{"model": "multi-label image tagger", "dataset": "rosettes with rotational symmetry", "train_examples": 97500, "image_size": 48, "crop_scale_min": 1, "horizontal_flip": true, "cutout": 0.4, "arch": "xception", "norm": "batchnorm", "activation": "mish", "depths": [4, 4, 4, 4], "kernel_size": 3, "stem": "deep", "widths": [96, 160, 288, 512], "num_labels": 18, "mixing": "mixup", "init": "torch_default", "residual_init": "none", "optimizer": "muon", "muon_scale": "match_rms_adamw", "lr": 0.0071, "momentum": 0.95, "nesterov": true, "orthogonalizer": "newton_schulz_5", "adamw_lr_other_params": 0.00095, "grad_clip": 1.0, "steps": 10900, "batch_size": 128, "epochs": 14.3, "lr_schedule": "cosine", "final_lr_fraction": 0.1, "warmup_steps": 540, "weight_decay": 0.08, "adamw_weight_decay_other_params": 0}
Rows from block 9 of a small multi-label image tagger, named by matrix and row number. Rows with one number belong to one channel. Each number is 128 + 24 x the weight over its row's rms, rounded and kept within 0 to 255. All counts start at 0. Numbers have three digits each.
After each channel's rows are labels from the 100 images, of 14976, where the channel reaches its highest value: "patch colour" is the nearest of a few named colours to the mean colour under the peak. Only what is clearly more common there than usual is listed. The data: rosettes with rotational symmetry. In brackets: how many of the 100, against the usual share in percent.
# convs1: first pointwise conv (model.blocks.9.convs.1.weight, 288x288x1x1), inputs 0-71
# convs3: second pointwise conv (model.blocks.9.convs.3.weight, 288x288x1x1, transposed), outputs 0-71

convs1.123:129152115120134113122152141089126123127118123133133115103119142113083126138149144129116103119102101137146131121133111132157126123148101125113127134109152158129069082102130129109123153179149128135167154131111107138130
convs3.123:135128137115111121138025126110119105126151121129118053149142129126070142145162092126125117150129131146141145131129106115146133128162174102117197143094147137125093137142128017121142113137127115139136126124067131122138
patch colour: grey (65 vs 28.7); pink (31 vs 2.6)

convs1.222:136104133149089116161123127149117145144136166128126121108089146122112139146121119159163127152125099086155148163150104171106144148148152128174137144139158127084113128148097115184167085183123121119133150136098114160130
convs3.222:155103112114117140129131121108132161120106134169094148096128119129118150155076126102116155118133157107123162147134070128121109114158143108132079097136106090129152153121189143135143140122160163133140124104091099145122
patch colour: black (38 vs 15.9)

convs1.8:097180116141082170126126136105153121163130120110105138120148144126096134156126124153123090110096119157167125104126135160126117118160157099104020127143119142135113144134122139145115101126137126150170174136138106076139
convs3.8:152111104136106111123193142105114099106158092092145060122148119133143159119114136132131131116121159121135110149149096145150115138134089142111128153245147160107176077117135071138118098170133144165148119143147118132126
patch colour: grey (69 vs 28.7)

convs1.104:105156106127101127065129109130106102109111093173117163127123105088122109111122131089145111156122193190124150131142128093106097100129158124135117134142111125105115087136075105131136118182137180144114123095132154101127
convs3.104:109129106111103111083127155122152113159148132117108138160146122079119114139158095206121095148105140119130178145118067101133132145139134139084131112142107132125104114144110106127092111068132109110149146080145141142080
patch colour: black (36 vs 15.9)

convs1.230:122139124142083162115138151132118127181142212125148113118060122128141107161134073132131147097152155130127109160125093121100149148125081133121107146153132114140125140117133135067134097179128151145103162113082139126096
convs3.230:129117128119166100152127157127130119147140154050113102114157143102178112121116153111140144180151148102118149140180116109168109101145073146133143140093156149080168115132115153131121109085137142118139129121197155151123
patch colour: grey (58 vs 28.7)

convs1.43:132188146086132098064130152122119116094136129092107120130129115146125104183145100147144144137086162136109087122113075064103163109126161119130138132156143124168109118108111138198120106133107153165147109168123156126131
convs3.43:107096158118156139131125110144137158106151129085154104126167142146143134175115141130147133130149090146141120111110127104129127135153110109092160108083115116157123162118094107098152152089120163143109155147145132176123
patch colour: grey (65 vs 28.7)

convs1.92:140153153091097103146124145146120096173099118127098108123108106136117156086177108119114148154141162128125101074128136102106124162091134115135132127130090107100114149142131136132137164129125158114133109132114124104153
convs3.92:163147133135139125130135117093140126099109156129130137148131136100132117106098136111155119134117114142103097092148125149107107142111143175118133102150122148111129128150154119136147115134132158128143145094095155169134
patch colour: grey (65 vs 28.7)

convs1.216:186130144155092106139094208115116078134129132093123145105144098138152155155116095116072101141106135141100136124100110158104174142146104118117145119097107130120138160139107129145146147121145147099128132103123113129180
convs3.216:088141159111127125107128131111131096121127089100135149122116066109116130141142143095116135130124162136144124130157158154097113145099148123113138142129136085141109148122125120140119121143132094119174104105135111153085
patch colour: grey (58 vs 28.7)

convs1.142:109099124131103119134118123160156125114153123110108130139153137167140134107097222129150144087123161103107118130122133152146183094123095110124182144147160078082119149141131135119108119134123105134101136157165143135142
convs3.142:118118137145122143119085105089113164162143143114114093132152174124109133134121041138106080125162152129102135105130137128147142143125088107068086120166105147139100114174149059137108094166130107156111132116171132131173
patch colour: brown (67 vs 42.3)

convs1.278:124155143156137128124096181161106136101153148079136129142131159155163109124132126104115164144166156115108134111121123134121097170119125140146111119140137115146130128122161131146100135172101115148140123104123139108133
convs3.278:121129120133115156133101133138082100148113143141109197107157111155168126119138160140094124136170146138125107148132123089116203156132169126150149108152120166157101144104108093110156158124132142144099100146180138190106
patch colour: brown (67 vs 42.3)